A small masked image model, trained from scratch.
Training: soap at rate 0.0028, 15400 steps.
Data: trained on made-up road signs on poles, 122500 training examples, 16.1 epochs.
Rows from block 5 of the encoder, named by matrix and row number. Rows with one number belong to one attention dimension. Each number is 128 + 24 x the weight over its row's rms, rounded and kept within 0 to 255. All counts start at 0. After the name is the row's rms in percent of the matrix's.
# v: attention value (encoder.blocks.5.attn.v.weight, 192x192), inputs 64-127
# proj: attention output (encoder.blocks.5.attn.proj.weight, 192x192, transposed), outputs 64-127
v.43 107 [168 134 187 124 141 109 136 140 134 132 102 158 115 103  95  83 142 151 154 134 155 139 127 147 128 141 170 142 134 114 108 118 136 127 114 105 115  72 103 114 152 121 130 123 110 104  73 160 103 144 138 121 167  84  86 132 119 128 118 126 143 126 118 113]
v.44 091 [122 130 115 127 126 139 139 109 146 160 173 137  91 110 153 180 173 113 126 116 147 106 136 102 135 125 132 118  68 103 126 123 136 134 141 111 148 154 126  99 115 142 164 127 128 132 118 101 105 132 103 107  82  82 130 104 131 139 134 125 113 116  96 111]
v.45 100 [145 113 154  69 141  93 109 130 176 141  99 114 128 128 134 157 145 134 163  77 141 107  79 126 141 104 152 125 112 120 129 141 140 137 140 108 116 143 107  99 105 126 145  97 126 135  70 145 119 157  98 151 104 127 121 110 146  73 156 135 111 143 105 115]
v.46 089 [149 121 178  96 124 110  97 134 119 171 122 122 131  86 115 154 125 165 106 117 115 163  99 119 156 125 105  92 122 129 199  99 140 111 122  94 146 126 136 146 134 155 141 150 156 139 140 134 117 169 149 163 137 131 131 149 128 164 119 115 146 131 125 132]
v.47 085 [141 136 151 121 104 129 121 127 117 157 185 145 129 119 110  94 135 109 139 133 139  86 172 153 120 159  89 145 104 131 123 120  92 135 115 114 135  64 119 124 164 120 114 125 130 127 116 112 146 116 115 126 110  88 126 130 130  92 115 122  95 130 126 139]
v.48 091 [136  97 127 143 125 160  75  99 125  77 148 166 153 135 106 120 128 140 110  96 127  93  99 106 129 141 106 105 131 104 128 143 138 139 165 107 101 110 139 164  96 125 129 137 120 163 112 153 118  99 105 113 145 139 123 133  88 134  96  90 143 113 114 133]
v.49 096 [164 126 108 126 126 115 182 113 148 162 119 136 141  97 145  68 139 136 158 138 120 143  93 148 151 162 152 134 131 141 115 138  73 125 178 143 117 105 113 114  89 135 112 145 116 150 117 103 130 142 147 132 141 116 100  74 142 161 125 111 124 110 151 106]
v.50 099 [135 135 151  90 133 126 136 154 133 140 141 113 106 108 142 139 121 130 118 141 149 104 140 137 166 111 132 159 164 125 141 110 208 186 124 143 113 148 136  99 134 176 124 115 131  82 139 133 119 141 105 136 121  88 129 161 140  98 127  99  88 152 109 116]
v.51 091 [165 133  99 168 144 115  84 102 109 103 151 136 121 137 122  91 148 115  90 123 158 146 100  86 140 100 165 184 168 112 147 124 141 114 104 126 173  96 131  98 152 151 143 191 104 123 120 114 141 126 167 147 107 132 144 117 117 134  66 129 104 157 132 115]
v.52 106 [112 161 142 121  99 125 139  83  75 134 112 126 104 144 114  86 159 139  98 100 146 148  95 134 126 148 143 169 144 140  99 142 133  88 132 120 128 132 169 119 118 108 147 129 134 127 131 150 142 109 135 140 173 136 120 174 127  98 131 116 117 169 122 136]
v.53 100 [110 118 113 160 164 106 123 112 131  95 150 158 105 154 142 124 110 115 114 120 101  92 152 136 113 104 136 111 143 105  89 121 128  97  85 165 104 146 142  98 153 122 173  83 153 156 122 142 147 119 117 155 157 139  88 105 149 152 139  90 149 134 156 133]
v.54 100 [133 125 148 135 119 132 150  86 140 109 141  91 138 168 147 165 145 123 147  88 137  85  98 120 118 161 131 128  98 144 133 142 105  93 165 109 132 128 123 165  99 114  90  85 136 132 123 192  94 145 149 136 127 143 137 147  97 107  83 113 124 102 139 119]
v.55 091 [ 96 122 130 142 138 131 105 116 169 142 150 167  96 130 142 112 159 154 122 121 102 107 123 113 138 136  99 115 144 133 151 131 111 129 164 206  75 142 166 125 145 103 128 152 102 135 155 171 118 121 122 171 160 125 164 149 136 100 158 120 105 163 144 123]
v.56 103 [145 142 165 126 102 107 114 113 131 119  92 148 169 114 119 155 125 140 157 133 110 139 121 133 120 127 163 108 130 134  80 120 129 112 144 152 112 120  67 128 114 117 129 169  82 135 134 114 131 144 122 128  99 112  96 119 147 106 108 105 154 129 164 123]
v.57 087 [159 152 138 132 154 110 131 125  87 150 139  82 120  98 148 148 129  96  67 142 140 114 139 114 168 103 139 147 129  97 158 143 117 126 149  98 102 110 141 154 142 151 136 130 157 106 165  96 146 106  99 144 140  91  81 126 129 115 129 129 103 144 122 154]
v.58 101 [104 114  93 140 154 137  93 115 105 159  89 108 138 111 104 165 143 111 151 150 169 115 118  83 142 103 110 160 123 131 121 112 110 116 134  90 106 125 148 140  83 158 106 156  82 142 125 100 109 129 109  77 135 107 151 148 153 135  98 184 133  93 142 139]
v.59 093 [117 118 134 137  97 126  91 147 156 121 157 122 129  96 132 144 123 130 150 131  91 119 118 169 134 126  88 122 123 153 136 104 150 109 118 135 122  97  90 151  99 151 137 154 111 156 174  88 125 140 231 119 116 102  92 138 114 156 101 150 121 100 142 112]
v.60 096 [178 126 122 131 140 118  95 153 105  95  97 129 140  86 123 138 129 164 185 151 110 121 149 150 148 140 129 130 137 137 151 104 124 154 107 116 164 133 114 138 120 117 115 108 165 110 119 153 158 150 188 122 128 108 117 144 166  80 130 124 168 157 155 112]
v.61 088 [123 109 119 146 204 121 138 145 112 159 117 116 128 121 158 144 121 121 127 131  91 165  90 107 111 112 132 107 149 125 118 142 136 134 110 159 141 107 104 103 114  95 167 105 125 118 134  87  87 162  58 147 149 107 132 113 126 123 129 139 150 130 126 155]
v.62 104 [115 140 132 143 131 126 115 149 131 118 166 159 115 139 145 126 138 145 116 129 183 107  90 106 147 125 130 136 142 133 107 163 114 151  80 167  89 121 159 123 121 125 107 144 118 113 105 143 136 100 101 124 175  92 111 103 118 130 189 139  98  93  98 129]
v.63 096 [ 93 124 119 160 100 123 110 120 116 139 139 152 122 119 153 124 125 115 119 120 152 120 128  89 157 109 125 104 116 102 178 126  92 113 162 121 110 151 141 109 139 161 149  96 146 103 128 157 123 150 126 127 157 115 115 147 145  74 107 176 149 140 119 104]
v.64 103 [ 97 100 151  82 105 115  91 125 141 144 116 113 156 160 157 135 121 138 175 111 135 132 128 116 148  84 130 119 130 117 129 149 152 115  96 140 129 136 144  85  69 172 129 142 132 107 136  96 104 174  89 105 101 155  79 159 114 168  94 118  88 118  99 135]
v.65 107 [133 153 148 141 133 129 101 114 122 134 138 174 151 119 139 111 163 115 115  81 178 120 156  84 112 116 117 121 147 124 106 147 145  90 133 116 115 125 110  97 119 149 121 142 137 120 119 113 136 124 140 129 149  81  73 135  95 128 170 121 109 127 101 105]
v.66 094 [ 62 140 105 150 109 141 113 147  72 159 144 124 127 137 168 165 143 128 157  73 150 115 176 136 136 117 164 114 157 107 118 106 156 122 137 119 128 145 138 103 112 141 126 118 164  81 145 176 165 131  76 115 118 138 123 131 138 117 130 138 132 132 140 143]
v.67 097 [109 169 129  84 117 119  92 101 140 123  82 124 146 125 147 136 170 112 118  98 147 122 161 126 129 151 106 125 122 115 126 114 132 140 145 159  99 147  53 126  99 125 109 148 121 115 121 136 148 148 155 115 103  92 115 122 120  99 124 149 146 137 111 134]
v.68 091 [134 159 143 144 137  86 129 132 132  96 111 102  95 144  99 169 126 116  86  92 122 132 158 147 104 176 111 117  68 119 102 134 105 136 171  94 130 122  62 146 130 106 131  90  84 139 104 127 125 146 156  94 131 129  84 130  91 137 175 136 101 138 123 144]
v.69 085 [120 154  82 109 149 118 151 138 152 167 163 133 134  52 148 147 153 110 141 146  97 145 116 142 125 171 104 150 146 131 108 152 131 130 129 100 143 139  90  98  52 105  76 155  99 121 128 118 118 176 128 148 129 141 137 110 152 158 125 104 134 154 141  98]
v.70 090 [124 118 109 178  84 129 150 152 142 110 108 157 152 128 104 135 134 121 175 114 106 148  87 153 117 178 156 138 133 111 102 125 107 114 160 129 154  75 179 123 140 140 117 134 122 101 107 111  79 121 150 156  95 136 127 112 152 156 140 138 149 113 155 120]
v.71 097 [100 155 104 115 150 119 169 154  85  82 122  67 108 141 120 142 124 129 136 113 149 120  87  91 151  90 102 105 114 167 123 162 147 116 117 123 124 127 170 147  76 151 132 125 148 145 111 126 115 160 148 120  88 152 155 138 123 149 105 104 139 108 144 179]
v.72 099 [144 116 123 179 100 103 134  71 110 108 158 138 153 142 121 151 124 137 129 140 128 136 139  88 139 126 148 119 117 135 130 153 154 120  72 129 138  89 156 132  54 148 113 144 100 124 117 126 150 147 115 103 138 136 132 180 116 133 114 123 116 153 118 153]
v.73 099 [ 84 112 123 118 117  96 140 139 178 157 156  91 117 120 158 147 126 109 130  81  97 102  76 112 115  80 130 113 112 152  82 165  94 128 119 123 136 131 117 123 123 109 118 146 146 124 130 104 129 113 132 129  97 135 147 155 156 124 111 189 129 133 121 140]
v.74 090 [133 136 140 113 127 114 126 121 136 164 133 136 127 119 161 161 120 132 132 137 121 117 148  76 115 112 143 147 133 144  91 103 124 122 171 156 146 145 147 145 143 112 129 119  98 160 125 114 119 112 159 128  88 139 136 164 185 119 129 152  96 134 119  90]
v.75 103 [122 151 113 115 112 169  99 189 150 112 154 130 129 112 108 122 138 133 125  73  89 119  76  97 108  98 128 122  65 165 143 133 104 171 131 121 100 169 120 144 102 116 106 115 144  91 146 129 138 134 114 108 106 128 115 128 111 100 103 140 137 138 129 146]
v.76 108 [197 145 119 132  95 147 130 162 124 167 114 157 127 122 115 137 169 142 131 130 122 154 169 104 117 142 115 164 131 136 113 104 146 132 114 108 120 137 111 124 170 127 148 168 111 126 149 133 140 131 103 142 159  93 125 101 130 128 169 107  99 133 143 114]
v.77 090 [134 132 134 149 140 133  83 124 116 152 139 116 171 147 182  61 138 157 121 118 130 115 190 118 108 113  85 138 124 158  97 109 116 125 100 110 120  97 141 123 136  81 154 146 129 111 157 125 101 104  95 126 156 151 129 119 158 140 132 142 118 102  97 136]
v.78 096 [ 93 114  76 161 168 155 162 165 112 132 151 125 122 170  72 110 126 191 152 149 104 140 145 157 111 100 106  98 151 146 125 151 140 100 176  93 156 125 128 119 125  91 144 138 157 155 101  97 148 111 128 119 174 155 106 128 129 126 134 120 112 153 121 111]
v.79 110 [146 169 155 119 183 150 160 118 146 125 141 147 133  89 137  94 128 142 134 112 130 158 159  95 138 130 102 139 153 112 142 134 114 116 139  77 110 110 115 101 142 126 139 149 136 114 122 147 127 142 124 115 201 154 109 141 121 137 165  78 155 147 106 127]
v.80 100 [154 124  85 121 114 116 149 170  76 182 184 161  90 104  98 118 127 120 126 153  68 131  96 149 114 111 146 197 159 122 139 136 119  90 101 141  85 140 115 148 147 148 127 146 129 167 149 139 111 102 203 176 104 118 138  81 124 133 140  91 132 111 175 122]
v.81 106 [145 112 109  99 164 177 116 107  94 131  97 119 119 144 137 151 141 130  96 140 126 106 148 130 128 110 113 134 133 156 134 139 118 125 101 100 122 149 117 159 119  70 150 166 142 136 101 134 154 148  82  91 114 118 115  87 138 117 140 172 167 124  61 120]
v.82 110 [100 102 144 160 108 118  76 133 170 135 131 114 114 144 156  96 122 138 144  87 126 153  93 120 149 100 179  79 105  88 125 124 146 180 122 111 133 121 116 141 114 141  94 131 141 152  91 158 157 146 137 108  90 138 138 146 108 171  78 155 131 104 131 116]
v.83 123 [141 115 134 128 132 142 129 101 107 144 130 105 108  97 123  96 143 102 103 139 132 157 169 137 131 114 146 139  86  90 111 123 139 160 124 118 123 182  74 199 119  98 116 146 123 118 158 123 140 126 125 113 137 143 132 107 146 144 134  84 113 131 148 121]
v.84 102 [128 117 142 145 168 147 135 136  84 104 121 140 158 143 108 109 153 116 151 124 149  74 122  82 138 136  75 140 117 149 155 143 119 140 155 149 170 134 149 110 110 128 106 137 111 125 129 155 151 100 179 120 135 132 107 170 129 133 125 137 133 169 108 144]
v.85 112 [132 129 119 112  73 147 129 117 113 155 108 109 169 151 127 101 147  97 147 127 135 147 140 110 128 119 125 128 180 135 118 150 136 115 125 117 122 147 106 154 126 151 107 121 119 125  99 107 137 105 138 156 139 153 139  96 127 129 122 155 146 130 127 116]
v.86 105 [147  98 143 153 141  87 114 158 100 114 176 139 133  84 128 124  88 146 156 140 141 119 130 113 154 120 110 135  90 138 105 103 127 117 175  97 161 102 119 102 129 130  73  93 124 123 124 118 142 140 143 111 139  99 137 138 153 140 183 129 104 141 130 147]
v.87 111 [113 161 141 123 119 102 133 136 168 100 163 148 136 173 148 140 131 122  96 105 163 125  98 111  88 112 141 104 168 107 120 203 143 127 143 141 122 142 102 121 138 148 166 113 121 113 116 135 124 101 136 181 128 119 116 109  85 131 118 156 109 139 136 107]
v.88 113 [ 46 120 111 124 108 100 105 113  89 105 112 100 163 145 136 138 144 101 119 120 135 170 143 123 152 112 138 105 165 101 138 132 136 161 164 130 105 148 127 169 123 132 131 144 119 104  80 124 171  86 120 111 143 169 146 114 144 128 146 125 134 141 135 126]
v.89 107 [ 72 150 111 129 105 164 102 137 120 124 168 114 165 148 132  88 145 137 118 115 161 151 153 160 104 128 113 149  84 140 136 138 110 129 171 131 119 162 113 125 161 128 136 144 146 122 156  73 111 122 118 149 116 143 107 104 140 120 125 117  93 134 123 147]
v.90 104 [155 141  81  98 167 126 148 123  77  93 126 144 103 115 136 123 134 127 117 130 112 164 159 114 149 129 135  87 103 111 156 128 163 102 165 123 117 127 144 140 113 122 166 136 102 106 173 109 133 123 158 141 129  70 181 146  90 157 140 122 125 131 165 169]
v.91 111 [171 136 104 154 131 155 104 142 142 139 113 177  92 124  94 172 108 117 128 131  99 102 107 114 114 137 116 139 146 151 130 118  92  89 116 127 122 109 151 140 112 134 137 173 141 162 124 139  81 154 128  99 130 157 172 100 139 107 127 146 127 120 130 127]
v.92 124 [ 78  98 144 124 141 133 118 165 119 121 105 111 104 152 150  94 107 139  94 117  97 130  87  88 170  77 122 149  97 115 142 137 115 152 105 144 116 142 167  88  86 152  86 133 127 144  95 147 139 146 108 152 132 118  92 188 125 123 111 146 117  86 106 154]
v.93 136 [110  86  78 123 145 163 165 136 138 128 121 156 105 130 157 138 157 107  91 124 119 131 130 113 104 100 142 159 143 140 129 157  93 120 145 169 151 204  81 133 110 114 180 106 122 140 157 109 120 115 101 133  97 160 161 126 159 145 131 131 126 126  92 129]
v.94 116 [115 133 105  84 113 147 156 102 131 164 106 106 135 130 135 125 163 116 111 117 156 112 156 100 146  98  92 114 145 144 135 170 106 159 139 147 112 124 100 131 156 173 139 127 123 133 134 132 130 131 124 120  85 156 162 125 106 108 149 137  96 136  98  82]
proj.43 097 [161 151 107 117 159 189 104 122 143 110 138 105 177 145 125 137 113  87 124 116 121 130 151 131 142 169 107  70 102 138 176 138 108 109 116 133 154 148 108 158  96 152 116 137 138 136 134  95 175 127 125 136 149 143 123 107  77  93 133 116 136 100 121 110]
proj.44 091 [112 131 115  99 113  98 133 118 117 170 131  93 134 129 130  98 121 142  65 123  90 167 124 140 149 114 108 154 121 111 126 150 172 152 130 149 131 123 154 144  68  96 147 109 152 119 119 184 169 109 138 157 127 176 137 172 111 103 139 102 125  97 158 127]
proj.45 102 [160 115 109 161 121 143 154 124 122 109 133 139 115 155 136 101  74 139 121 124  79 160 199 126 108 119 111 147 140 114 130 115 102 125 141 129 117 135 154 126 124 109 110 188 126 109 177 129 162  95 148 127 126  94 113  80  99 135  99 149 139  83 110 103]
proj.46 097 [106 103  92 176 123 124 111 117 154 123 162 121 118 147 175 114 113 118 140 130 134  85 133 132 155 108 146 106 103 143  91 187 130 112 154 143  97 134  57  99  84  95 114 122 118 145 119 120 131  84 131 122 189 145 101 153 104 147 108 147 120 110 130 136]
proj.47 093 [ 78 138 112 163 154 140 150  97 138 100  79 143 112  97 150 150 134 146 125 131  81 152  90 137 115 112 152 151 118 103 130 140 153 113 135 177 135 135 172 102 146 130 142 101 112  90 104 164 141 138 177 143 124 137 102 100 117 124 123 160 169 158 135 100]
proj.48 086 [150 157 137 114 153 122 142 161 120 166  85  92 116 121 154 139 102 141 154 159 123 146 151 141 106 128 146 123 140 113 127 133  89 142  86 154 127 122 141 110 133 152 118 125 149  99 158 131 111 116 136 109 132  91 107 143 182 148 194 172 131 121 158 125]
proj.49 095 [144 101 132 152 147 164 130  98 102  92 127 137  63 133 112 164 151 110 127 131 132 159 159 158  81 156 118 105 112 109 165 117 162 133 104  93 106 104 177 147 120 126 116 133 110 130 108  84 144 118  97 123 111 123 126 193 138 136 104 133 132 116 105 133]
proj.50 109 [129 127 100 101 130 113 126 137 116 157 107 129 145 130 124 148 158 160 121 137 124 128 124 129 100 131 119 107 131 113 125 191  95 119 115 130 123  83  98 105 162 117 110 113 132 154 148 153 138 138 147  94 153 164 114  58 129 116 158 161 109 133 154 143]
proj.51 093 [115 141 156  88 116 131 129  96 133 160 105 131 115 119 133 111 160 157 161 115 103 104 138 143 111 149 100  85  96 131 134 105 121 177 161 115 101 159 172 132 103 102 127  74 143  89 142 167 149 132 115  94 130  84 103 101 120 124 156 120 152  89 138 167]
proj.52 113 [183 109  98 138 146 119 117 140 150 127 118 169 160 124 161 123 167 132 119 129 151 122  98 123 126 127  97 110 142 108 151 118 117 126 131 105 110 114 129 138 138 167  94 140  91 129 128  87 123 145 115 110 107 124 128  63 133 131 111 130 141  34 114 128]
proj.53 103 [166 143 158 112 121 146 135 101 138 138  96 116 141 123 115 156 104 140 109 115 170 120 165 106 121 104 126 127 115 112 180 101  95 149 167 135 161 129  98 159 128 117 113 165 134 120 165 141 103 104 113  76  96 134 137 137  94 131 114 117 133 115 114 121]
proj.54 097 [127 175 110 110 135 114 158 170 101 110 117 154 115  99 119 123 137 148 109 145  81 141 112 142 119  88  90 154 158  98 110  81 140 145 109 112 105 115 186 127 156 146 135 128 129 120 139  82 128  77 154 105 145 132 139 107 142 159 169 152 143 181 110 117]
proj.55 096 [169 121 123 113 144 115 148 126  97 125 116 119 156 175 139 109 147 134 121 110 151 140 133 114 109 130 137 111 112 132 131 122  75 108 117  94 150  94 117 130 130 146 122 113 148 123  95  73 119 121 112 107 112 148  86 155 112 177  87 126 176 112  85 108]
proj.56 104 [108 143 117 103 113 135 102  95 120 103 166  94 104 122 118 119 146 130 102 104 112 112 110  94  97 127  98 136 169 117 169 147 139 136 128 114 107 134 175 169 138 182 106 111 129 127 114 130 119 144 141 137 149 138 162 153 106 154 130 114 121 109 107 155]
proj.57 101 [115 141 131 103 136 176 149 203 140 131  97 157 119 122 143 121 147 142 178 101  95 151 107 148 108 125 126 103 107 111  83 142 134 118 121 178 132 133 126 122  94 145 122 143 101 190 100 124  95 125 155 108 134 156 141 131 103 126 157 179 150 126 137 114]
proj.58 099 [ 99 145 153 115 102 119 121 149 136 121 102 133 112 103 158  43 161 136 108 111 111 138  97 149 128 116 129  88 135 131 132 148 138 167 129 122 115 115 128  88  95  98 159 109 197 106 121 156 145 116 151 199 147 167 137 136  57 135 124 116 155 137 113 144]
proj.59 091 [172 137 166 139 136 138 132  84 110  96 115 135 117 148 106 120 134 143  94 139 159 131 117 135 127 135 193 141 111 123 120 128 126 166 138  90 142 167 185 120 146 123 115 115 139 127  97 203 125 108  65 131 135 137 134  92 135 125 151 108 150 115 128 153]
proj.60 096 [104 145 129 125 133 126 151  99 129 144 134 113 144 147 124 145 118 112  74 137 131 133 144 108 142  90 134 151  93 106 103 123 145 117 166 131 121  97 116 131 169 102 144 105 106 182 152 155 111 127 104 130 114 166 121  85  67 136 132 117 109 126 116 153]
proj.61 087 [137 128 134 137  88 107 139 146 139 139 122 129 108 120  94 149 101 160 135 142 144 161 155 124 135 106 136 158 125  85  95 138 142  96 154 154 112 109 148 151 126 164  71 144 123 151  95 192 142  80 181 130 101 177 110 138 119 114 150 138 121 116 149 113]
proj.62 106 [132 101 110 141  87 140 133 132 105 167 107 126 116 126 160 108 103 107 134 104 136 143 128 139  73 154 151 128 123 148 184 105 111  97 130 122 135 169 123 127 117 150 180 131 136  99 150 126 105 132 118 123 129 100 139 134 147 128  90 146 124 120 141 127]
proj.63 096 [143 163 151  89 148 141 116  90 120 112 147  86 126 120 106 138 148 118 112 150 121 144 101  97 149 171 143 151 121 125  94 128 191 167  85 116 149 132 108 151 101  86 129 148 127 166 156 121 153 116 136 109 131 124 200 115 108 120 104  74 115  95  99 145]
proj.64 099 [119 145  90 150 178 166 181 100 145  85 106 117 133 112 108 169 133 153 110 113 131 110 112 140  97 174 130 115 134 121 141  87  94 141 135 115 122 133 121 144 149 104 123 112 132 119 125 139 166 106 135 138 126  92 133  89 127  76 162 128 152 160 142 121]
proj.65 104 [104 100 111 118 159 127 144  80 120 135 122 131 104 102  93 158 157 155 104 154 104 115 104 133 106 156 129 184 140  95 149 116 126 158 136 124 129 140  82 158 156  99 132 121 106 118 141 128 109 171 129  92 155 115 169 116 146  96 137  77 128 145 151 162]
proj.66 094 [131 148 136 126 142  83 119  96 156 133 144 101 124  89  94 118 143 131  79 156 105 147 105 122 120 204 134 121 106 172 137 150 131 147 129 136 113  87 114  94 146 106 148 163 127 123 131  86 121 100 118 103 133 100 131 103 115 129 133  73 105 116  87 120]
proj.67 096 [132  90 132 158 117 116 166 147 139 128 183 137  81 115 120 120 102 122 120 152 116 170 131 102 122 120 141 131 126  94 106 129 132 131 108 116 130 120 177 124 154 106 120 107 121 100 135 107 129  71 106 126 133 117 158 124 154 154 115 147 119 115 183  82]
proj.68 105 [132 123 145 133 129 156  98 139 108 109 161 164  96 151 135 106 140 130 157 145 111 124 150 131 166 111 111 132 158  90 134 111 139 131 117 128 146 105 182  99 128 107 118 165 163 174 156 113 144 105  82 146 109 124 132 114 124 135 113 122 146 129 187 125]
proj.69 095 [132  60 165 126 160  96  99 138  90 116  82 138 137 155 142 120 111 148 121 112 127 129 140  79 167  92 116 138 129 124 169 136 126  87 145 130 137  97 157 141 149 158 140 100 145 172 131 144 165  86 109 127 133 110 109 154 118 116 143 117 126 108 141 137]
proj.70 100 [127 113 135 100 157 160 112 162 174 153 126 120 121 143 129  99  90 143 120 151 120 121 146 110 136 100 134 129 128 175 188 135 124 104 133 138 121 146 132 137 142 139 114  97 107 164 134 117 165 154 145 128  98 101 131 146 108  79 105 136  90 111  98 158]
proj.71 103 [149 134 152 124  98 149 140  91 160 133 119 103 113 102 143 102 109 110 167 131 131 101 166 191 133 149 161 108 149 126 143  98  80 136 123 116 118 115 143 101 113 157 150 122 138 106 154 157 138 124  88 103 158 124 101 111 125 139  83 136 137 155 104 122]
proj.72 101 [132 146 160  91 157 134 157 166 154  97  85 121 150 128 153 124 111 117 126 100 126 141 111 179 146 137 123 134 124 122 107  94 103 126 161  93 144 157 116 100 158  95 124 113 156 133 123 110 125 117 122 145 119 155 103 137  86 141 130 162 120 150 150  72]
proj.73 103 [147 132 135 152 141 165 127 160 126  97 115 125  83 134 105 147  66 115 156 146 133 104 141 155 155 137 138 100 111 107 157  91 120 128 126 131 117 132 173 141 129 126 111 128  87 144 110 152 187 121 117 114 117 128 130 104 146 117 140  96 149 149 142 121]
proj.74 097 [ 99 113 109 161 184 106 107 124 120  94 108 123 132 156  72 129 110 105  84 147 132 136 129 137 121 147 151 102 150 140 183 151 123 143 113 146 119 117 115 163 136 139 131 165 126 119 145 108 159 152 113 160  87 153 117 135 133 105 134  99 162 156 151 165]
proj.75 109 [121 145 118 166 156  98 136  76 122 144 130 118 149 164 127 141 157 129 123 181  94 133 155 152 163 171 129  90 149 134 150 134 158  97 132 143 131  86 156  69 161 152 123 115  76 109 110 138 121 131 151 125 140 134 111 134 157 145 109 125 103  84  83 115]
proj.76 107 [112 112 135  86 160 113 119 113 115 120 143 113 112 138 179 102 125  95  95 137 150 126 109 121 130 132 115 148 150 105 129 105 139  93 121 157 134 116 141 154  90 157 159  89 160 140 120 141  64 143 170 109 115 147 103 138 148 141 125 150 191  87 112 156]
proj.77 095 [138 129 151  96 135 125 136 126 140 120 105 102 157 164 104 189 138 145  90 154 130 140  81 152 153 118 146 121 137 122  93 142 139 115 149 125  80 143  86 127 146 141  92  97 140 147 115 159 129 100 108  99 119  88 152 128 126 108 154 119 145 188 153 144]
proj.78 103 [152 138 166 108  98 116 134 142 132 114 111 115 106  86 149 150 136  90 147 137 158 140 119 102 126 159 110 135  94 158 112 135 126 114  92 120 105 114 117 132 140 155 162 143  71 106 141 120 142 185  91 115 119  93 125 110 104 163  99 151 155 142 144 163]
proj.79 099 [ 99  96  92 131  93 118 106 134  94 130 107 162 119 190 167 152 146 106 126 123 148 107 140 140 107 132 138 165 117 119  96 134 137 135 135 195 150 127 142 126 106 139 145 118 153 157 165 113 121 161 139 126  65 125 137 112 147 172 146 143 110 140 164 158]
proj.80 098 [153 134 156 148 130 136 121 113 185 106  90 115 173 133 122 154 154 140 140 110 159 129 160  96 137 133 132  86 163 149 102 123 133 158 125  95 111 134 143 105  86  51 112 100 133 101 111 163 149 151  65  96 143 148 145 136 124  95 135 128 146 131 126 124]
proj.81 098 [132 148 106 124 134 122 130  87 112  89 135  94 130 139 120 123 109 122 127 128 138 152 147 135 137 149 157 102 134 122 164 141 170 143 142 139 120 150 119 102 121 189  86 120 147 125 144 147 113  99 147 127 162 140 151 141 108 140 129  54 104  99 179 173]
proj.82 102 [143 116  96  82 154 118 132  89  56 121 126 142 130 119 129 147 108 108 129 154 140 120 128 127 109 141 145 193 166 162 133 124  92  90 140 157 110 117 157 147 138 136 146 136 116 173 167 101 116 118 139 141 130 103  78 185 154 102 163 108 124 142 151 112]
proj.83 099 [122 116 108 102 114  98 162 167 113 135 143 134 165 180 164 137 142 143 159 105 130  82 144 147 135 111 120 148 130 159 137 124 111 120 150 132 131  79 148  63 110 123 133 124 147 146 106 145 108 125 113 101 139 145 143 159  78 110 114 129 114  92 124 173]
proj.84 094 [124 130 126  75 102 146 139 120 143 174 115  76  92  76 143 123 104 124  67 142 135 164 151 160 112 134 153 108 122 162 118 101 151 123  64 142 104 128 130 147 121 143 136 125 190 126 129 154 128 115  64 118 134 120 171 120 132  90 118 107 115 127 163 123]
proj.85 103 [120 125 138 118 157 104 140 118 170 106 149 115  81 139 109 130 109 122 104 114 120 127  91 126 134 133 132 140 118 132 145 132 113 125 140 105 152 139 140  79 134 129 143 119 120 162 136 176 131 150 114 126  92 156  83 147 140 138 120 114 145 115 142 139]
proj.86 093 [114 137  92 116 126 125 154 142 163 138  97 123 131 132 106 133 152 122 141 111 115 151 125 155 101 147 113 106 155 129 116 101 124 139 102 143 136 109 140 139 131 124 163 173 133 101 123 144 147  93  88 113 135 118 148 111  84 167  71 116 124 129 122  99]
proj.87 098 [128 111 104 147 134 176 113 134 146 140  84 110 101  78 117 144 114 121 166 151 108 133 108 139 136 142 149 155  97 136 138 108 108 114 146 131 145 113 180 126 146 170 161 101 101 129 108 105 135 169 160 116  94 166 151 122 198 124  83 133 135 130 121 119]
proj.88 106 [184 116 130 119 141 177 154 121 175 152 168 128  94 119 159 126  96 120 129 113 159 105 113 120 105 165 109 166 133 138 111 123 136  69  76 125 131 103 108 123 132 157 117 121 126 164 169 141 119 130 153 154 124  67 119 136 120 121 133 136 103 138 125 127]
proj.89 096 [140 142 126 114 158 115 162 131  97 103  92 122 123 125 105 163 111 118 130 125 171 133  77 144 153 109 124  89 169 116 123 148 133 132 117 108 161 122 152  96 130 110 158  72 108 127 139 164 172 135 146 116 141 137 116 173 116 125 119 136 125 137 131 139]
proj.90 102 [135 132 204 144 110 127 100 105 143 160 127 119 163 156 130 134 126 142 113 138 159 133 132 135 147 104 122 134 128 171  92 131 113 123 113  87 132 145 128 122 160 106 110 146 175 155 108 152 120 112  93 143 168 208 103 139 148 104 144 127 134 113  96  90]
proj.91 096 [ 91 123 130 129 111 115 191 135 161 116 141 108 145 113 113  84 142 152 121 128 121 138 147 114 104 144 141 148 146 112 117 129 141 157 128 153 148  94  95  86 167  73  95 104 126  70 125 107 165  82 157 155  86 113 115 120 121 107 155 119  97 147 140 102]
proj.92 100 [153 132 118 126 117 122 127 100 100 139 157 118 101 135 135 166 112 140 136 135 163 140 144 115 117 151 103 139 162 169 105 130 153 116 175 109 148 139  79 146 146 127 137 138 128 127 163 120 105 142 116  78 137 118 144 141 148 143 137 109 155 141 148 151]
proj.93 106 [138 151 105 136 123 129 139 115 124  93 129 136 126 124 101 183 134 157 137 118 122 110 141 144 125 146 141  97 137 124 118 124 128  99 125  96  93  90 169 133 154 154 114 117 120 106 116 144 149 142 142  95 163 112 146  85  97 116 140 144 120 129 143 133]
proj.94 106 [127 105 135 167 160 103 104 111 102  96 121 153 112 139 104 178 116 149 153  97  91 107  95 188 122 141 139 150 114 122 111  75 140  99 112 116 136 128 139 146 113  98 143 139 120 110 116 106 148 124 159 117 162 119  83 128 151 191 107 102 116 120 139 184]